config.toml
train_examples = 195000
translate = 0.12
vocab_size = 42
encoder_mlp_ratio = 2.67
encoder_qk_norm = false
encoder_parallel_block = false
decoder_width = 128
decoder_norm = "layernorm"
lr = 0.0017
beta1 = 0.9
grad_clip = 1.0
Rows from block 9 of the image encoder of a small image captioner, named by matrix and row number. Rows with one number belong to one neuron. Each number is 500 + 40 x the weight over its row's rms, rounded and kept within 0 to 999. All counts start at 0. Numbers have three digits each.
After each neuron's rows are labels from the 100 images, of 14976, where the neuron reaches its largest size: "responds to" is what is common among them. Only what is clearly more common there than usual is listed. The data: simulated fluorescence microscopy of cells. In brackets: how many of the 100, against the usual share in percent.
# gate: MLP gate (encoder.blocks.9.mlp.gate.weight, 512x192), inputs 128-191
# fc1: MLP up (encoder.blocks.9.mlp.fc1.weight, 512x192), inputs 128-191
# fc2: MLP down (encoder.blocks.9.mlp.fc2.weight, 192x512, transposed), outputs 128-191

gate.499:393422515502498517498527558488554503541514541505510571491463563445490413573431543522517528502511476527548465504423489457483451536510518439539452534510498501505500515427489435516544500479480466
fc1.499:497522510476480550517474477554509508506422532497532500517544467453473523449460555510546526513569513452457446569499487518479503475541531573481478509453508496578550482473481519530509474499523480
fc2.499:479424504526526462505520441511484508529498503482476579456453503517545548499501436377496487479452631447451494516537521514495528480490522479606553535490475478476532469473504519538524483477464470
responds to: ring around the nucleus (55 vs 12.3); few cells (50 vs 24.8); cells: one or two (50 vs 24.8); long thin cells (44 vs 13.1)

gate.157:427496446467477509510570529416505466533422484470510484561502521519513507609440495559493503478436511567512498498446486540461473517499562471512506458529559482539514432525501466436494499500522491
fc1.157:528487497494440486537486461532521522505517548435595572533530480524446545400513502476562471581466406466476499495518461490485515431499507505479542588518477485480485437529406467493496440531519512
fc2.157:481558475461502439602517517519486494513463571496599399478512451489500529524444514604467496497601461470549518517492525489470495467492457529430480466534523513519455470563476473471480564544505493
responds to: fibres (91 vs 12.6)

gate.222:484406536428447516599467498506521544427472551517526547538541446500488443443460526474512500543447496500511530562446447481508497497538480496584469525516447531453505488482430449502620482500484500
fc1.222:504530480503450550459450421381507566542530516515496516447531483470483454508467488443454482477509449444515553546590559449513405499530519514502510543491549512524542472489477557462496474462537483
fc2.222:431604543464523457537496499490475518436528486489493471498479532479498482554516418535546550483500514489488469452454523513542536461543521520500512564476484507459461499520486534458427440574549437
responds to: red stain (100 vs 20.2); membrane rim (99 vs 12.8)

gate.176:528455448511558517486490547407508486476496549518445467545543497548512509535513436530507495504473506534486493480501590534471452495429465500493428466530536455462493477498487460552480493472523508
fc1.176:483526490538455487489452460544522515482516474421555571575485495471489487512487565475453480512569462455560494487496455447533523461532522445496575575460470532480546486479474468534478382477564554
fc2.176:398490507540525529460471476493500413507498393452445536530493506433460476550489530489543477511465472502430562535515570539435566537532497473566521491505558494421473516514462512503537501426482550
responds to: cells: three to five (69 vs 25.4); vacuoles (48 vs 12.6); fibres (34 vs 12.6)

gate.35:533460597469512504568524532515518526466585569490610507501499481465509522468521530569527500430492471469452597511546480490485489479562525440493452506508492433513462474481511511535465457505508483
fc1.35:473522520386464443540479516523613480495504483480503480520485494522521418475445522594582551472456501503461479543533456530533460557474455486462524589505538434529503455487481464579497533546501526
fc2.35:577473442533456494410565493518494516494516430560450493557519605500522511455517489495485457555431457519469474527511521492512484523518402490563481567440495472437463447512435558462567591472503504
responds to: yellow stain (100 vs 20.2); fibres (91 vs 12.6)

gate.367:475488464492509461497444541505519459512420475459438518517500429505549509439566454518575504499465520394487526589435460571512494572518519506524492560545553512471503518438487477599523446532499426
fc1.367:416497482483483531525587455512501539530554494534451510536470575584461504508469523445446498519573434485553490457565529430480480474515431537425455495499507525472510489524443563501523535459492527
fc2.367:475568441563506454473526459476541504442454435428487516528474529509506542458540430523468597542454523493543430455457453541520487436534503503464543539526561497525458475499507488506475498511522468
responds to: magenta stain (100 vs 19.5); few cells (74 vs 24.8); cells: one or two (74 vs 24.8); long thin cells (53 vs 13.1)

gate.240:512518546494579463523503534524487465531544525468511515541397537511420521473566548505548531491535501469469580469508511440470571468455475489428538536527497530528477484499481501526572497525507476
fc1.240:558418535495604518505481540496490467433494476516470475491495494545441547475552544559574547481583555434480530541436475500476503544450468499438501544539547477500482554428500485497531499557479467
fc2.240:515462434492549488479582530475487482509508583508433459540481525481563492543463453536531557494449524502442436492500541514416419524539545430537433507548520434496520525471505479610486466504453509
responds to: yellow stain (100 vs 20.2); ring around the nucleus (89 vs 12.3)

gate.0:482514433492603534447475467471574448482482560495464531528534516434440489500485470449548428527537545450506515533471480480540440510513522470584490498467474552449542465442544518534473488513479451
fc1.0:538486456429491525540456497435499472475601568488508459462507499514495537432418503553469517434557485530492459598499582502509529476530482500482476530503510487470471570545498519521521500492472511
fc2.0:475460501427489426511478533530512464430505546533494493508485486467448489505532476482527535582549469479472570505459433482547527509498523623567510541511466444468535499493498462445552561506511467
responds to: crowded (100 vs 24.9); cells: ten or more (100 vs 24.9); bright spots (39 vs 12); membrane rim (31 vs 12.8)

gate.394:482427469590538565445449489507488488439475553524560593599492496393513406430482488461524480476477427479539469480476573541498488561532524487484447536519414560479534497469383484517534518542474604
fc1.394:498512550459500521509521500413569496437500448532487525546499482527495509546511446524535523526533467487464593546426532516524442498526515580492505494474577443436451460507503497453537471448480487
fc2.394:509529465480474470512495510628478516468450534502487457541586490481496461531523426467470527539503487496456476520433459494539508544529461558574531532501468482492569512483515467492461532520495511
responds to: red stain (72 vs 20.2); membrane rim (36 vs 12.8); long thin cells (33 vs 13.1)

gate.103:616477471557554469506470489520484488495493509559523451588454493463516477509522509517556483517483517400539518542386543498520462475498512427555502529522458513538485498446451439548561489508407431
fc1.103:475484416518510455574528559482480523537559539533602456547461513478457439482461566519502526489528478507459481442562544493456465604466516502498510556462510481482496536439525490458470497525520464
fc2.103:519425509557487566544528474550503549500455568479522463541487516494508451466491492421473490450496452491512603446537498462510480527515520459533522456472464522481539500484492545454579525450500500
responds to: magenta stain (100 vs 19.5); vacuoles (32 vs 12.6)

gate.147:515525508540504473537558430494501481553466495475521457536480489571513520495513546412511443562596511521513511449526535450521476539410445502490479454446527555544443504547470561468448520464490529
fc1.147:454474500492531504472508525494510554531513478479516513446550504503539468494454539573418520370473497524523436519515458531484482474470606505552470526487520372487536493527445518514540493448476495
fc2.147:458478539465522464538450501510465472525451515461530505533495439490478461470495463472514564514548486550483487452463522498533572507493499448473475463499477493522540610546535467493401455578455500
responds to: fragmented nuclei (100 vs 12.4); crowded (64 vs 24.9); cells: ten or more (64 vs 24.9); magenta stain (62 vs 19.5)

gate.348:468506526524420524523464464517509462522508408475503531535580532529496494558511465546486513476489504596473483431507526486521511490491443486537499576515479494516472531512532518447503479490517488
fc1.348:519460490514553463478538515484433410472523476415450441480529470542516463508512549414480549533498559541464532540504568591452528517517502501589547502559533514481490545497503576450529527552551580
fc2.348:517459475457511430488470497499558532467410506524450500530507474484513453512508506431471499523524498483509471525480605544460535485549501504543503600508509516548527521524564435510490420522430559
responds to: cells: three to five (61 vs 25.4); smooth cytoplasm (38 vs 12.1)

gate.481:433498474459506513493498461458439471483537491561521522490535499476452472454422448528486481563573505510518468507537518530543527531511468492444550495488499484447559424521555499521464449517497505
fc1.481:473474484531486541485499553569547560492515506486510565561418480488441451454521457536521456418456540485426559495505547452537431496570526453501587521451516422541465540503454430450486476505457494
fc2.481:544549445489533529539480465528545535481486525479506527502470483482562528531555472524515478520468477483442508479569436527482469416457487496484513478456522566507446515467453471496450454459518453
responds to: green stain (100 vs 20); bright spots (66 vs 12); cells: three to five (63 vs 25.4)

gate.230:406511564426488475531461538494490503454504533526457565480528505501474517502515462513434435508474468455502523492488461548601574486564505494517530502535402496535479494495502521522497479533467450
fc1.230:454467519534489521475560536442469452484469463518536463441494487426490491572441494454481510422512542592411514494493447521481401497492527513512444448504497515518528557525458519492539487513563485
fc2.230:534551528534515500421486459418415463484431508483448508448481455576545547523477493503418520472430527516471483549604525536474468556508468501469509463504595562548489508508478508534396522547480507
responds to: crowded (100 vs 24.9); cells: ten or more (100 vs 24.9); long thin cells (35 vs 13.1)

gate.406:545502451480493445515547454539417483486533526562470525546518535537561439506548423478483485423550521493511441585530530531433445473505556515542457498494539512527387523488496536568517464528478491
fc1.406:523479449540539546503517480476458458551529559493474470394456524526469422553495545482467465515392480512452559510494495557557512499546433467505484505502517485450489507546470509452547509482498554
fc2.406:521554537527590493507447496531448492534564556409481568571449437491489493518449426560509446509546475479470435527531517561538488478537446495538528501560469468504451495496546536522569432485495459
responds to: few cells (99 vs 24.8); cells: one or two (99 vs 24.8); magenta stain (70 vs 19.5); bright spots (68 vs 12)

gate.474:493460502533458485527504489494464453514477472431486530516535459514522449579570497496536464465501468539422489505531576526449534496485474424529516525551496439438540562586535442508504483518518596
fc1.474:522508508501498491558485496443551549481445481468558543545493497516509545527450498521498451575587417526550529448503470456508506503529509495478540553555542536452553469489577454468619473533504467
fc2.474:492520399503453507570433530515463491500566532492513436481509449526503537598549462545507514500470491509500590434538458503519533444461486513435547533536516495438524511514552455521526524497561421
responds to: cells: three to five (52 vs 25.4); vacuoles (42 vs 12.6)

gate.77:529498562493453534501460479516517459475523545533520482563451508444479403505461502510434432516515467484498546524508486466493493530598480465520502539475401549469469472519560479441548430504509504
fc1.77:516489516501519425566481541556499552509495505483498446495426441497480525506485576387469479462491553457492450517547471538494453474421544533527519504511518424504503562456487469504508569475427480
fc2.77:517519518440480492509527580530506556516552475524527537612465528503506527424492540418557486481465407437425548487467523488534485474498542468569512512522522498527521509529560473456566449486491476
responds to: fragmented nuclei (83 vs 12.4); few cells (78 vs 24.8); cells: one or two (78 vs 24.8)

gate.479:392528450525522493466445509572530510476566439489529492471501508426502470465475496485517431553528478465554543443462453494570519512453585479560425457535434523544411457512514521529517534554479522
fc1.479:529512526515573500493481448491503466511524538495534534493504527496489453492492549548484477537521549570489524451489518519459501490591572426486460546574504511518481547549501497439512519524470468
fc2.479:559525527524532572407506521475549462484484462473496485549524538577521564459480572498494582486476639566572468496515424529512464521479494454389527489485537477517498528538501483488473478500490461
responds to: long thin cells (100 vs 13.1); cyan stain (75 vs 20.2); crowded (56 vs 24.9); cells: ten or more (56 vs 24.9)

gate.61:470501507537520487505433533489491551440492558515450471491580471471496405509515544499492470466502417452497567489474459488453458502541511443482541522484428495436520555444476549541531476456453497
fc1.61:472535465518449500507465545501436509548527471526425502497479504565546576502537557452559454432522455539517530465487538528522584514540477461513507481478479497537549437510451550508511503535497539
fc2.61:548545506546487519547482432503542502497470414531401579475546508534469467479532523452491515546462523563522516462420492459541450528454484508486517554458525569488489489436597516500502470478524551
responds to: crowded (100 vs 24.9); cells: ten or more (100 vs 24.9); membrane rim (95 vs 12.8)

gate.226:485535435501540475512445571485503538518556504497481504532509499437445560471482490478487471576593465494427516524582478429533494504492442493520536464508455503455567499516472486502520462488476508
fc1.226:489485482516525467589560486604559452529515459541467520579529477526547460533490570498426543528498520542498498522496474516464514520501521518509549534529421495497532478463477471523515500407492482
fc2.226:472507544558567483535396475583449474543523465512483560480489442587480602522474492459569492517467479481495463481506491472504493489554486563491468514523572436508500441445569516447482419513489475
responds to: long thin cells (99 vs 13.1); cyan stain (60 vs 20.2)

gate.501:525492494553456546475461468492536504407602550548486516436444509536423509478535513491482434577555472470498581497571506514524448512470526493494526491494490499446543545461445515477576515469444532
fc1.501:544490508587537455592437533493556527527562477498512489507537593544532536498439558630514480505526543469544535506488443492489485506545566550519516488570505554469523576490467474499474527460501493
fc2.501:499451533495600491519488483509516470419507562510525551473486496549507520468508518469480496487545555536535452485530507559441488483515503466409474512559457466503551480480522535466451482524507503
responds to: cyan stain (93 vs 20.2); long thin cells (82 vs 13.1)

gate.213:497499464480495525552418553513578496496440483455477521540486529462506544478495434567524435497427504533535526567433462560521525507488474522465547554545473519538545420502517502503512510535461501
fc1.213:561485548466498500555433505500577501494504453506462543509548435406601492483464522508505502520440499502490460522446490488505445495520563461518564553527509466538485467423538481603530521517458472
fc2.213:487438498416507518511529514566513529522551583537522502477508478480436469532509590455508496496585372479459583486490543451538511518503535525547479452562461503486553490494500511474564515499541536
responds to: magenta stain (100 vs 19.5); long thin cells (77 vs 13.1)

gate.211:540536547551492536490533544491507456458448479487449480526515517487501447464507503397567511508561513470455540496552507526459425446531553402571471495548490517500517561550508485583523471499508507
fc1.211:461521549456501516503499541515506471466465467504591567518496569475508483464533499519509422486544502580508480473505529542535581518472482457485436456440507542438446507517470572531553477541573530
fc2.211:506475440509536573483543497460492481463504447478406499519491476485483491484554409473508496483465479468500567541535539563481529516538405458520539571479457495448510489505429499520522497479441511
responds to: cells: three to five (58 vs 25.4); long thin cells (46 vs 13.1)

gate.146:476407553456546524561536492469513551509549474559490553507464478506427414412447442480516423512484559500502504567466430432428454532455563420544483503458527520448500489473466481465561522512502453
fc1.146:486507428535552595528432513541487557435504530512507621573489469513530500507520482537495486485495509472521507539537476459532510531519511525438458528532495439457473487447462469570530472466541469
fc2.146:418470539523442488499449460501490555439482460552474545527471529437461465498465572440569489478535484487456524476545482413479491433482487470503510494542478444513608494502452542459491530468525512
responds to: membrane rim (95 vs 12.8); few cells (65 vs 24.8); cells: one or two (65 vs 24.8); magenta stain (47 vs 19.5)

gate.44:492523451529460448517469477512491471528367471427479493564547505507480553508556483545518572472465527532492499505444514501506521467484461569595487566554469500449582484555510457500491517479537495
fc1.44:469535469473483455508502475525565529535523497541512578563535557515546507540532472520453567567524495494588430471444450432559485481494541550511563499457525513457504515496555518444515525463520492
fc2.44:537498501481519463500511545540557509484602505492503400513478504468453551476496535502442521488516484491518486454500432446536520466440562548480440481469420552447518487426463582455512427447478482
responds to: cells: six to nine (89 vs 24.8)

gate.380:497473505644472491432501534494518508497507443515489496498450508470447461480458468508563468470499504459474515465528508520492522596494507501529503480499513482515524449542506470542554555541459466
fc1.380:524579469493510492420476495460486494556524478409497489480444542460526558548529583553489534557464494449584518416535500455480394515453473545529438456487495470459473500489539533442599517508457455
fc2.380:480501470449497509528542504491555511538592482515535453499513521436500526461474579522476509442522499539509506475500463460569467523475486522478444468535472535515462433498476569410489566522524443
responds to: cells: three to five (76 vs 25.4); ring around the nucleus (29 vs 12.3)

gate.261:472499491429477413579503505502506545449507512550521506445498505479522478591508472611499511554496483504523527499488447490587586538536489578418511504551510514455486465500563508430493529583490451
fc1.261:564564567493450483511509543503496534489459442381564479481463502430512508519486503477452460502500467537517543456447481466502505479553507514506555478490470559475468408464517450520571484475473513
fc2.261:521525462555481587434477581500509492536538457492523474526487517443499600517516482568522466539443478469480577449509469471409485447500493500514463425452503539465495473493473527473556562454496487
responds to: green stain (99 vs 20); crowded (91 vs 24.9); cells: ten or more (91 vs 24.9); fibres (46 vs 12.6)

gate.491:504497450522447488548516469493464461564476580433471580582529412512572455521479473512551460478529471529526445512484510556428399518482437468550515480492488517501453471522496493506506444513556527
fc1.491:497504483561471483555541528450543570554480461432492645544488578523468501579491486431558503533518489477519486484504467480512540440526505530502476526559504534515509515518516539507527472478525454
fc2.491:379507457507496468486495526547478504495523470440466456452484478479547540470495547573485529526485471434505563456533521495529551448496434522454491427507500539448505493499507492487472507476600449
responds to: few cells (91 vs 24.8); cells: one or two (91 vs 24.8); vacuoles (51 vs 12.6)

gate.155:499520537535545545541503464511447456455552479514457479463500501480460496414500500510479442578493465421420546538476507522520474571545542446499537505527476503455468482489449607501553520464468482
fc1.155:431537532469455495455503490576450462444484549483508542485509463486508516452482530496517541482558488508516521544499502469576526485465553463529574474489448488489542507530538481528475516499529533
fc2.155:503541552464548397544556482453550549494470511459537476490505494594499569476513529543488512521475495473442458500468554528535548518517505468470520496448576454545533502499478447469440567556451513
responds to: few cells (68 vs 24.8); cells: one or two (68 vs 24.8); long thin cells (51 vs 13.1); cyan stain (46 vs 20.2)

gate.356:510506570496525475522459508448516482521535486477524575438514522448468465499448523483521487486443386496530541522457521530525473501539539496512579523448495477489514466420448509521534481475521460
fc1.356:555450513490591470492429540425539503453469433473466508380507405475520464452503512535507522547542481511423436554505427526521484510485527504516541573532479453538510532470458446494566521505516499
fc2.356:462426529435514524503523521528508570565498536444548526433466462403476449466467586489524468497559412444436567512492546479497569521521581516518477459475442543449561477547531508438546580455558482
responds to: magenta stain (100 vs 19.5); few cells (58 vs 24.8); cells: one or two (58 vs 24.8); membrane rim (55 vs 12.8)

gate.411:415545456508483513515481577591493522480508580463475489588544506473429417478513524491543449495507485427491491486567530514505499476512492454498447553457500502482528504463477523529566490477477515
fc1.411:543484611480537542544503576514489546486509536458467437587456504517502567423495460529496523508549518496490513468572515474437530449461498538442512527522477491511445510490481480589491465520462570
fc2.411:495507528415448498493565489441487548528470439528450460519510432576535534559451459466491514491426513457554450447491516542459501457566519513496534481448497520460421509553522501525455504562520474
responds to: few cells (75 vs 24.8); cells: one or two (75 vs 24.8); cyan stain (72 vs 20.2); membrane rim (45 vs 12.8)

gate.341:485555504495484460533484544493454511478459475480425537607502433588476544456537479483514513500585519468540524512519503449488488458501467532436491473524465501429528517513532489475565498521510448
fc1.341:502548479487496429464524508544482488511494498436472565506466529517510558467523487477525572536545510512540536481487489523455525453462455484453448510471514543444420503534557546487529530496554466
fc2.341:618518545465554448478517459507529552481489536543558554544484510495506429451515533443512514553544446495472497489490541562500516536473465517497439544522491538499510462521599515478413480520533545
responds to: yellow stain (96 vs 20.2); fragmented nuclei (76 vs 12.4); cells: six to nine (61 vs 24.8)

gate.413:464552620528500453495523465545479489505446481528509502516450494514448583374448499511518511449567514436441631538581508472527572449484509424507458537531419536415494529486445542465521449555482536
fc1.413:487482595466518442485469436455425521493478500434513506437514523535594469487499524427510565473526515506457459493535511487451561457505462465556506421526453532431496480498539448487502519494564534
fc2.413:525482428501494517475520490461495504485485503550476464528495457526542496496456556452531459491446484583537463512483526483460427507465517450571519516431491447582470458460497465496543513478509449
responds to: fragmented nuclei (100 vs 12.4); few cells (59 vs 24.8); cells: one or two (59 vs 24.8)

gate.410:482582511474504490511488542528496472508527500497532490515482500446469498446517494551547464532505437502419516471494495497544515508505636507427497467497494482548517470486445544479562536534446482
fc1.410:500465487500573477509535500510472438500494498449493503508529452477509519466482412456542482412490532593446515545466563551485499465539530525511433527495474547496494503464499568518472512512505513
fc2.410:515536493496435538516482463525542528461540473474474501489438486473487502538477676455561430559506481507490529471436523439523508477474504553485555504490416482459478465487510520446594557526531524
responds to: crowded (100 vs 24.9); cells: ten or more (100 vs 24.9); long thin cells (78 vs 13.1)

gate.75:560524513518497533555552462501510537466486560403545504450644484475523514493553533481469524546554428443475493559495464459517477441524511514513554380515442543534488527485483548479469489473558512
fc1.75:534520504480478515498445411535558504489550486474532514511469560450529510437532512540438472564566483528429501507502493456525545569573527479550478419495527532475517521463417528503496495492500448
fc2.75:462468425497504482526564462527456458470451597488486502571556511478512432537506450461414532490500518545521453529501540509483521463571467463556571510486494543518521482413581472515547450556437523
responds to: yellow stain (62 vs 20.2); long thin cells (59 vs 13.1); few cells (58 vs 24.8); cells: one or two (58 vs 24.8)

gate.448:533563483548516509481512550594551548561522505563517579473453552510418500507480473474552432488485516448505567450434512526522435503484523477508534509525482526482492435442533514462570557462477455
fc1.448:431483483473535485583495528421512446534416478491451462537465479563484474459439485427603503466505453489480553508459467490465493487497475464549523486426524504529539494454496521470482498487493440
fc2.448:528546468536533463523512452536479480503508485475522475497456485492468503485466499544511463533503495571549556544452489510547475541481512466479544409439562499451418481546487490460532594455484554
responds to: crowded (71 vs 24.9); cells: ten or more (71 vs 24.9); membrane rim (66 vs 12.8)

gate.135:461520504497522533528504545521516464504552539472438500575482444526425460498499528426476513497495471500492494502505512540484527505499601421533576529525434489496445482501553486532541502471420614
fc1.135:453511500466454469493425496532498441470568481531419525502526492556557550507479494549569580497550464549471534512460446497587511494483479533551552530547451483467452564504501527450474475492502472
fc2.135:482546460500536495496493483447544510505476538583533431556522471503494461501531439524497489576511479477539462507594466448519443550494516535522465450525526528537448462451525488484463509476453534
responds to: long thin cells (93 vs 13.1); few cells (93 vs 24.8); cells: one or two (93 vs 24.8)

gate.170:495444477557487501594496461548478452496488518465534478544494500429472522480479460460565451555483527511563504482504494539532519545524501526524516451534453480445523506524463549471525465488507533
fc1.170:516577562481549466457458510579553476519487508521566463569414441500456565488433549464534514494489487445610500523544488456507503455492420552540523517457512520542476507582534532486449430551446460
fc2.170:441550543473541468465476445459460525485473522469466530567519513477473429453548515442452536538436444480416413493451518415490553506431545503538516475569506591559509546531502507471527413489507529
responds to: cyan stain (68 vs 20.2); crowded (52 vs 24.9); cells: ten or more (52 vs 24.9); long thin cells (44 vs 13.1)

gate.280:551415490537463514589484522496490532507548495542526460493574471487466455506454449512515470482481484470483519506508490476503469547533593479529490560457441503422514461552475533516605484505476457
fc1.280:493513546446497532497515539450474512508412501523460529533473477540573508537496513486529474571416467577494523476506465503399607507526496542516430463507523448523425556477496411506405522488494482
fc2.280:503468486481492446469515600468515527558533528582452488476468527446530547545493451531516524505470510486435540486565521493457505480456425467431525492509459518511474538434544566497477631548533453
responds to: membrane rim (89 vs 12.8); few cells (54 vs 24.8); cells: one or two (54 vs 24.8); yellow stain (52 vs 20.2)

gate.143:460521537489551560512535455519542539434494503517529535540535532441456573480481521524520458555552541549524492478536424497554538473518526491522431474547399509449543478461507512525515536489512452
fc1.143:434538423483513513502431492518527528492519512387414476432508493454480477517530485454409496524474431509487493471491453564516445532448462477519509507518562545472508458473559534472481462536528522
fc2.143:513548477553553491456502463468453478530470524506511497475519513513488512517508497469494542446458461618503489457545557502432424427481497503495435467576550482517562476555533550524489550505488484
responds to: cyan stain (100 vs 20.2); dim (51 vs 24.6); membrane rim (40 vs 12.8); look: long thin cells (36 vs 13.1)

gate.454:481544456490489508525503524471464463519479487489442479540496436432409554494487479462538475555462493508576540478558487489464406559513530433540468546520494548522486529450494580478574523483386447
fc1.454:544522452480564511520508527453472477554522494487459628541533485573446575457535480390460508567473498493492528425533528534543519458426434452491491442481486461504481578490458513532512531463526446
fc2.454:467491522488505607443514530530468434508525410545438529465545500483475488409463539439523500475477557486525467481493438491534450481508472460532557483427437484517471531496477550456554546485438474
responds to: cyan stain (100 vs 20.2); long thin cells (74 vs 13.1)

gate.511:492565515491414543524501504477463432516444515428484525549517517569456542490508434415540525507452452553471439491459555538445478529472558498543497498495494583505512451589469530463578598466497499
fc1.511:482432518492487515556502421540464502473507503546528560510465491488478437533479488480532500497551551489542425542462478465533537493615502550513550496523564468496509521505534525539435437570496548
fc2.511:426525533513522512493529528454499472574505517506542481421426430488497575435436571491544487497508545495569501546547459454516491536436462534463562470497454500539528442510544533487511526460516417
responds to: cells: six to nine (89 vs 24.8); magenta stain (50 vs 19.5); long thin cells (35 vs 13.1)

gate.461:528441508460539502518443508513502517469536561509460471490473428421484472426511512460483440456541473452480522489582477525518488509500488429516554429475464524510498507443428518527559502462437494
fc1.461:509491456521487475478519561510534524496546465531502533568526474446499408497505546525536524537519486553479472488545511479512470506573542516531483485493520438572461469530525419504564379524475565
fc2.461:540404498416494446532540531479600468445476491495490477541491537499470489456478469481464527533483455549528552481473459472462464485441482412537511552478449496498507466444466435484552521464478526
responds to: red stain (96 vs 20.2); long thin cells (81 vs 13.1)

gate.271:450487556501561540510520460485479495452531489542462566448471434577491561505473460480535491523590447434476461531533531565570589511545524506433532550552516546453505502528523499538495462485517518
fc1.271:470489478470511454505497466534483437457486489381471555403471498498479542397569507553415488488534497549530512559505502542452598476504569524536475566455434515394501453496516548520478452477515458
fc2.271:411464540496523544527453546505484495509509438472508495463509404501451479507518480557531501469457487497479470463518478528482615484499523510542524498570489502432571480479467512502549499564489441
responds to: fragmented nuclei (86 vs 12.4); few cells (64 vs 24.8); cells: one or two (64 vs 24.8)

gate.273:444487493546525516499486535533548414485509482477436545520451484452395527419461459505463476559481474508496489511564459485488503489579488490443484497531456486407528506530549561576590506528517452
fc1.273:480496473542465502509564581482488526515530519557394535486500414430492478497454532484431529511473563495528481511510453466447491552520518552506497615482522511531507502412563491448523440525511538
fc2.273:565527561475597530468522497492548480520468528510528476499446483527472502460452463507455606486532498513566525488499498476497466531505559494489562529472540424452504461545483489517496509541474479
responds to: fragmented nuclei (100 vs 12.4); few cells (70 vs 24.8); cells: one or two (70 vs 24.8)

gate.432:501516492528490549468452443477507493524478462524555533433467443485467519381460535468467420480548502499520527553439529465470534443463471482514553524505446524437522581453501513520516540495556547
fc1.432:570496554445433485466477491529494484568502437504522379511516504550467484534512463484544521497495534506487481440452437460521557521463441549505526436497516505444465407565482454476481466487442525
fc2.432:498500518480460549438616438502552511566579467563476551431461505585452481502545494449505487475476499571547455542477518538455436524508492509531485544510510509512410511504496540492491553501539481
responds to: fragmented nuclei (89 vs 12.4); yellow stain (69 vs 20.2)

gate.339:509475481483519475551509492513503515527528495486445463474548532527563528531541434488571602504501484533522427463478497518488480500489436550511415466567566527460503521530414554510465533594601507
fc1.339:476530460476484512600515438527563547501458551504484522525586489514517507477452418490527451523487548475587464481487491427488526488546420496466477498510522508515475475533460539518461530471498593
fc2.339:574445485524525549482522530492504457487484500444502496481505520460513503523535444500472504478453442491478537502513530553422458526496529427537387481553525498501548534490490435522579479467492502
responds to: cells: three to five (61 vs 25.4)

gate.320:531503509443497524550551525548467503530480508500507557526563502469549459496442528528490439483499513459485505562516518429421492516515493422519475511485453543486443544466529539534542534432507537
fc1.320:490562511481575482519516511542529533473562515505478484492462538498495575490525509530506567563519471430557480478495417495545573408473527562515506498488495512528544478536484486483501504462529500
fc2.320:549457456454498472465478514445536569472457503497463545434498582488507483483590544509435565524444569538536517435490502505510564503457488449516503479584500473465537493529493519516420518450554543
responds to: few cells (100 vs 24.8); cells: one or two (100 vs 24.8); red stain (59 vs 20.2); long thin cells (39 vs 13.1)

gate.307:468417477524418549528530458431523479587450483490515587504537481482525495531476478456470447464457539536447481475456488562468456540523556436472514471492491560508459506509524492505533440490512567
fc1.307:434521450432542471497508548504457458453483496477515493493468558536494501540509495470474559557510442447567501429484459433508545431525480538428443538489450535446524459483475515505535525435508521
fc2.307:468519522506510548519562457499467447489609527493550502494478526455491533482390447482559428442532441492502484482524459514539458543531545521516496506466511500517458455412501545449603480482472428
responds to: cells: three to five (55 vs 25.4); ring around the nucleus (40 vs 12.3); vacuoles (36 vs 12.6)